{"arch": "mobilenet_v2", "norm": "batchnorm", "stem": "single", "init": "kaiming_normal", "beta2": 0.999, "beta1": 0.9, "eps": 1e-08, "one_sided": false, "adamw_lr_other_params": 0.0013, "steps": 7000, "epochs": 34.4, "decay_fraction": 0.4, "warmup_steps": 140}
Rows from block 4, named by matrix and row number. Each number is 500 + 40 x the weight over its row's rms, rounded and kept within 0 to 999. All counts start at 0. Numbers have three digits each. After the name is the row's rms in percent of the matrix's.
# convs0: expand pointwise conv (model.blocks.4.convs.0.weight, 768x192x1), inputs 0-191
convs0.175 108:468504508450500555550566476523527503521538488507521498556522514503523506497495424514494555439542554493535524526487553410512428497488524556573577503548531489535588415522443530518540542622476525430484432463528537506519437510418513518514516474505480513482507467530529516501483461475504523535530565505506549483604522486429464568528546433492541464494454556473457574476514496574444476533441469505475435484452470518510507455491494531516519470483503543409493512430521520508500494518500565542437477434481512492530560483488420515490517481476535536499379506488513528505561543549508492519
convs0.176 100:507475453553449585544580489569436479509541515498475471477444544516478508533523494529521544479483466484522459543482516440523530546511493496506552535536544529484538473436484484481501460419461488456517425567496568467565534513558512504523470500468512579459457460480529493554538448542501526446494555538465472522459458494596602536472509430556428483504449504532517451507482502503493473532598468589541475505553465495473512529494493583465581443462522532483537490480492431532479454506502539500521571546593436492533478555501562526568496508440486486581498471535477480499481520526520527479
convs0.177 114:488480536533462575553475550568526506485436552505494534502539566481452457469481537491537465535466544505453439487523473495447540468517516472499533491482543545503477507520521499478518551540476538444567585452439448527418555462537513515510508591459488496472491502537572570474576493485499543533511390464540450454573435502461486534512488553530554487434504488513535458469489541550515445473515483509456494487481506455532494454452500450459547466541446562474495465521516546439503508441468478511397487509487448480425462530507531499473557482531434448516471548390544466454557505470497520444
convs0.178 102:512548514487503450488539577473557554527493509492521525514477523552470487520537520488512482517595518516442468439503460467522494508522459469460539506514435577476485527448471505484465561498519566436470473475587479414535459491544469509501490491514487498432515484480468477552463498488536424508504574519521487552454512540520504500498381505488502474536491517490496512567503514562474497520541451496519444463559442575550438525543568492534563455420435520484459428555537496491493453515421523613443500488440448538567529533462543540493561607526501494462531443514449513494537528469501521529
convs0.179 100:488468559500488517532386532502575391514498507492471485463527516507535470482520533430457402439524497434529501485508476491468505512509575508533504509494509534519467481501623550421460563533393514524462564510524521502488532491473524524450499414527528542515453563513533520538493530503552541529561472421486511523561481486526461526468517541490547388517527514485536534442510456497524517547497473527493456452512490541388493507476547503477522478521494539453471522510486496504468538521493424501530531445447506575470446581548529519519452525489434469542483520494557530520516432436481498454
convs0.180 104:465548580418449518496519498518558491448465500576483453513514539448457443467471471483554434476555402472503460576461497413471514428527511447530515485470516521503518533519525495494496526473431504511551535523445504541545533494542468498510508487454465577519531528461526448549519502522498527506505461506528562521551532532499493528535520498511498497431526542524513531543598480471544469449465552522457511512469466558451521525481513549520556473542426484509481480447516433406470455523534511429505525444515392470417534491529530492593526487500491548528408505524490402542522448527535485478
convs0.181 099:458531516493476561443546490478503447551496504568441431460562546491537492450524448540538530535505533489487497477517543561421506440497529496542508537503394493560435503401474457454458486457576537575509533418509521505507495481521576565434494442524531493544498513464487576493475480491471521469498502494543529489483481537500448455512463486530526529458516585458485494435559507511580541511522519515529487513508536552477486558516540557492555456513481560519513383407535497518461542454496507510528461468443575482543527551499494462491484553503564531440510469469449517528508564472539477558
convs0.182 089:538489544488562493504506509516537547504541506457488457555452507489516496527450498520497440494478556567506512513403500487476448503502537484482513444513475506514467490501565528485454518490517517539474522545494509527520449494511569453597498483501448491452464496417517466418512510549496537455522625580514499467476474584517495484521528448460530494453539436519525533549509550571525449437504479578615410493529473513482534516473522503505554489544494506401558551565492522511454464547493542466485539476497555451421609495552492458478439457483519506469546509468484516538548491432460460506
convs0.183 100:471553487450524427520439489479471528471540501473490542561513508429522456529489439471566489446578507542472536536519518481530535466577502469493540497469570515495436533510470481451427439493596588495559425557517485472521540542501467486458508459480480480442403568526522473568518515540470474534505461492457459473512562515489498561501477444477556493502565502487518554478499521548435483514532502519408504426501434481548482489497578484515467523545531553530490500520473434420524489463587552516496488427476516542535552530513493501560487438513519475437501553478575529464438516495487537516
convs0.184 112:433463442459463448563457502506521499516471483502536443530617484560484455475548512543488493456494536488516459494504477467515484536542471563557463478493522489502527520500513547479465490471469464512525476493560556500422490465479465464533478539500496438474435493544501513498532448496512605522499508563525455506543572547519435422487560501510501549518469537497481526510467549506539474556575485567542487550455452492526526530483402478560379493497405457506453497501480510480479534485401502456488548466532558520544533459458551423442435527470542484478570498486485514441471502548459517433
convs0.185 096:582511488443474495441534500505494547495462510510526574505516465471489557532452460462499584566557477522468565546520482500551445487459534533488540440446494536590498513557494529480462552539508538553472492510497548570481460469500482572525541414481488506521541545525537481454539494500484472510476554606474484532499496451591480487540454516457505540499507490580529510476432460531534525527485497491487562484599569538466544530481374451536461495502503588583472481508533526474492480525504449568494569489485529486532526547480597447491543530485485505531530455461474481455486522435488496506
convs0.186 089:419513538572534524440451464446543493423460511479481508514544497487460579539485565451522482489459494482484476472446505472547506428490606509534444461493448432475490532452432533509514434515513479493435483487578499377540485430460537497453482551549509446515515535432456421487515569558563523484523503435541512472473506502545444524516444503539483473392404520463534475502487555541511586508446485510512474452467497473506458469517476524515525566523529543545511433449478440500529526461488497438562526478448553475506507520517499535486504569486500534481471553522511526506477499486493488486
convs0.187 093:544552508501502576540471530497484464498425593469546545494515502570513444457449499513508467517429534539470476484530482458480441516494577468487530457463621556521432482545496498425508475443492505464495428438468473481548490444560537490509506405532508480450487465533489512468463478516550605472513561511450503537516557447552494468545471524506549542486481514472554469487505479469548507545498519517551462466542403504442475534460483452518574546591481500461518488504507489489521442476501479532532619526451527476502522495412476500488472497581508449495474492545491508484486441476471473555
convs0.188 099:454472495551515446544407538481516544523489523490532510555465510474496555561538485462459508539574508533517538543527434396453457549564459486519487473519550437503495478551437488626552484497512566487484523550521491544452512525558488492465520533502529562431514569549485600545545536462470522449497500534434585486523575488497516466521579461440534423490535438475534507441493505482426554486482521508506478515499500470448467471535537466473505558493530482440472506497517527511539515483488545457490494490496494463490495458489514510570604586491475474426460546509522499448471512542546495497
convs0.189 097:416558480517496500546510492540531433497465488523428496518464439490518415519447484521495438453437461449481495462497551584486576556465577498462533487508529487482470473443438486492508572476562460476533546454551435456494510452510485435520522473580519484483485547501506522483553573479492484464412552540449505538562599498515489534521473447467522479501442551439486509513507482508534479513510484578410475534502497476591456539505512423575497504510577528503466515507546506500580505511467497524544445481508547537507451514501557448492522498499532489518463494418501507569467534458533532571
convs0.190 097:457553445467442492482438534511553496557543436496527457514505453535461477472501507505436487471530533473466543520507516504510483530525521512537545486477508487557491470524486481527522446468537500524455473455500508467474522479544526583490470443440524486387452540492506459557476455516442498462499511485507507616509491427431495540482447546470526431554548505545530484504520499510579419517500550477516497539447536545534459509402518547475590566459463574510538529430451507474510516543485468496581555511529464502445452535503454507455446458598477433478550485474473499467441481518579549465
convs0.191 094:558471470454439605543440453506503533477493453512526535503577554554487460533407513470565478462437489490424588527516512485518514534512493502479573488491461466424507541474468458500506467586548466536510465493515435535500504517499542461461548560418588530481544538446466523492519477477505513516441511484436485518558482465476514433471433461489489464535477461539535433458476567574471517529470590506487515488523438522510519457495496483526507526523513558511483516491496556455536483523450503470481474520426536558461491424453496402508485520497498488510510459471416481549481564480466586497
convs0.192 099:515523530492537580552505521491554513451542521481493564569498478439447457516481553545499468534465515511475525516531470494414514517445520506466489518449567590526476513421594460466481492412453477522524500529501466504447498543539491490520472566528525525493518472499544537496438484540524495525473453573513578471518533492516498515496435549523516539529561517508469478512565535466464464458526484567503488476495538494430472451470520532455518473454536476525498437498568511460628468447462407584525482493467492508490486390508603490526541491454467511487482468543575478481496438518468485576
convs0.193 102:524427522526487429407463536517541495483512475450467445502534428579516521491584499508539508486553548491526489500491579535479509549479507421502516526463476470425581560480515544452474554468500371504570508582477482513568512520460517497444488504506445473494547518520477533502464480544544554552457464503505540455487493506492486562434524478604468487492452552499472518501507496525497523472453497535529516463467521487544441470490489512428528497487533489551514411552541534590455527514501461421498498552424520513577525432510488423572493510456508524502496531486556496478454496559511456470
convs0.194 094:462471530546504511510527540514469467447457537515487495454502582453586512530497418537480498520552481496492505544478435475526485492543558511484579503570470477437446498585539489561461523573494609557519536472477519503450463551435514454463438551495497497498551524477394459499540543471502561493542470551508474442443500441503508604457494475484504512479448498575468510494471543494559512534482578500426485495475469538442518488494529511475518474545459478506528493467517523554521545454469470599435559443481510468432521500445468540499482525459509492491467480522479520457441465552436479435
convs0.195 095:476450540523469531499505532574470519460504545392508546433491515506453529556460464450527481494481470517425487496454509486497561460499561519527508489534467493497525560522577447392505431466523504531522565434524422526571500550485535483517498463512584487546482434501531533599504561454443460527510499422539520518524483492439585547489519531512543517507461434508532593463531555535510482484509445453540470517539558476465529513498481551490537567536501519580513389528477509462450503477499502468527491475497543527451464553461492450465490499544472425451498484523499538520446525465545496509
convs0.196 109:496533517505516504543497506522487519502489425500537528488551519479521530533541471471497535525502500488447509478525508443547479496500518597499566548521520490432565536476512448537527532533523507512480420502416466470429510425477574532475507471384526493550523479503535559475477514525476520508497507450511522503439448566462444495488480497519481530576473448553566485444537464545522612488567525497453514508568487479477530422549476454507511429479500487452419449486469495454546536491518453465484558440470497442509417448543519458544562539442567495563587521445504521421498497554498507497
convs0.197 101:502489467469440471502514449552518451441514550442536493498446510504524481498493460500510611458559500494551485521509533521514457505525553532482477509457504478592473535519529557568515481459442603481463487458486500414505513480505479435480515509494504499515448474586495482558451500471458507505485462533534589510532528561503479497494563462471481520539534493468515416453514516459467470523470584546461562459548509468553454463455432571443487447473522475479456502459463486533492481521597558545486489519633580446554516490477526518538458552492542468506483541521487554553435482442491521467
convs0.198 103:506523542525607528464490516495508608541427504507520446427501510517510508468558458533494538508518481481506529481515520493474502513474462491536434499485565547485472532532511560486514524517546529510524557446482380503519561509497539542481484478460538496457538426536560527541511495478562503546581524455496473480490499462423503534402461489424425477473525464542460537506471449408496455502521463466536515511539510456506509542494552534501580576546568517443476432512441528508489457520515524415493503521473500445586532455463534460454461454483549510500454415497524497532441504529487575484
convs0.199 097:518559551454463611492456572466471552534411482474529489490469489519521639477535491530530583519553523456489421504505506567447544483498498464519479457449539471463496533473486457510502473526474518500496495511517497486427453539469564479479463503549522466509464514433499503538515527451463564459462500506493527482505538501506545540525508451474515465523489533439469541430553530467529480557430515516519517585543535526559550447459456597416522463525434463462484487469506583553567457493455491539512492494516496466499442504479493504506500483533453567486561406437499476568541454468494516518
convs0.200 105:503466568521533425539536525532547561533503451494491484527515508496491478517545516542481498472454518464548546514566544420442479552428514381459449492494499501525491436532519492555484525476488522471611472464518488544463526578601449434432509482505541512542533559519555485483558549562478459471490473560488457508547474490452516467540479488517563504500497500427506523472519515498494546508534517512492437524433479498476610492487603451540592394464466437516558516540512492496447554505521543483503480531501500486467501442558531468478524471559514507499517470512496519565570520518478513492
convs0.201 129:492550449437502485550534527452555484528490485542495542461487522485491427523493496505505509442534552524489539548486472489434478443542498526475514522470529506505589437491496495516523526517485532565508468488523566504512540561482461474470574500452523509559492503519504516471575557464442543532432460503517546559431536548466472495576523510474523546544401498465496561487514581452496491478649527498483476595462468557433496490509522492418489447525526498496448473466505555460403424522497483525473569513478466529438458459539441559490514454436485495513532553498496459462496520429521515528
convs0.202 100:500543536450529480402459489496556499477404501476495488503539545485502515546450532481522498468594468549511469497482535513519473539562519453504479520444564484502475444566524489524520557470510488478527449510501518518511396491495570428506484572546524483529453541509583442475497471511515404500482474499444521469512473525546513591478429527495484477426479554451532504508526536526469500531586488524536485544537571451519527443462547475522530547511553578554555544554442447575499461537431460463464440595517577524507467501531492480484496436501488498461458475459499516448479447510518491525
convs0.203 099:512500473533518493552522542516490565589555593469486529519460494476455548505498451558484552553455510527451523501452478541513474450509461527469451454408500433530519464506536496540534457539479525465491484410556508431503499524442530523576462407442564534522436446483527477497460488523520515470516481525464431517447508533500480561544472487511472521501518496478430483541464522507592479506464572550498474445485558478525510491534541464523466533516496540438533561550496574401520584496558514544547472471473553559451474498466475454547472432528528507477416523489508476543436491534478467528
convs0.204 095:425525455464532508534494496533479536534419542533440517479515518550538505455518542501537597620515540513468496458519486544501540501521475515515514537497478474529566510500500520552578470567479533472565515498461467537475468521472535503455539444530477416505491478507478504495559484506493540495459537516562587522434527494499493556477569478450543530489526477476467477422475480496502556527522531493491495453552483421470484480549479561501451467511496515442545498527434407451469515449539514487565454423489467455447548521486603447568465573548452527502561494518451434545530470547505490565
convs0.205 082:466548507530510535540538516491523480493478558445466414490554578503545512481537432483440461477468513502503452421498557508536498471596501445493512496498559537464467565549391463545483495468505462511505504531460579488486495465440531521506489392513470415545575469520451555557513461458497615450480484555452494536561507557514459475527432504517502501514583559487492543482470457491533513492556520490509544468543536513512514521549515532490509530507525525545548527492571529494476478549531465550518495557508559541482485549569577433529510450527562550521563442512474520517517513531519463481
convs0.206 096:513515463529560503473564475484490557384492514496498484469453459422517492536491478467468527485526577520418484572467446538444493554489483510474387465496459537518503467474419548506504450528519468524459528499539588471544449474453492510539526527486476439437445480556532534525512495536477538478539490504492433514512456514457457500505441545494481534440444514472545488513536485493532456497512487483524536520513505401500502536517573512472332481485464518443466463520457463501491426487517492524441500510543469446443502480515470482400519394495519503541484582503461492466495524505525503460
convs0.207 106:507524494532521463580534510481539525458512582536502447517480476549465440532479520453500552516528491558438500459559497430484476581539449582471443515411458485459509504502495482507580533494500419541492588434487527515435545490521483493507483517566502477513476510568467466511505571490522512456482526534441514455506470497434504540395529435560549457498465505499536436497511555487480539536552529481459473482474542429517551432482526480529578511560536469488492485506441499545497408534516549445564435433504542467521497523517485477511508499518474544524459597464524459477499473444568498464
convs0.208 100:494470498536539441517464427464536502549440495502531461416501544453532512524523493510473502504507469416442507484521476492559470519524477538508531565539468469564499477442468363488441518502542397458548479468517490539511499538567465494546467530534521485533537490473492518501483586458576544465545468500522496518530494503541466509483501466499542479502497418411516494407500524519504553493503539488456465554449540470464495524492534563487526500455484449475472597504502477373517524533565509533542497498424489469515578514492502520471572550506427403541497543528471489569522486538491493471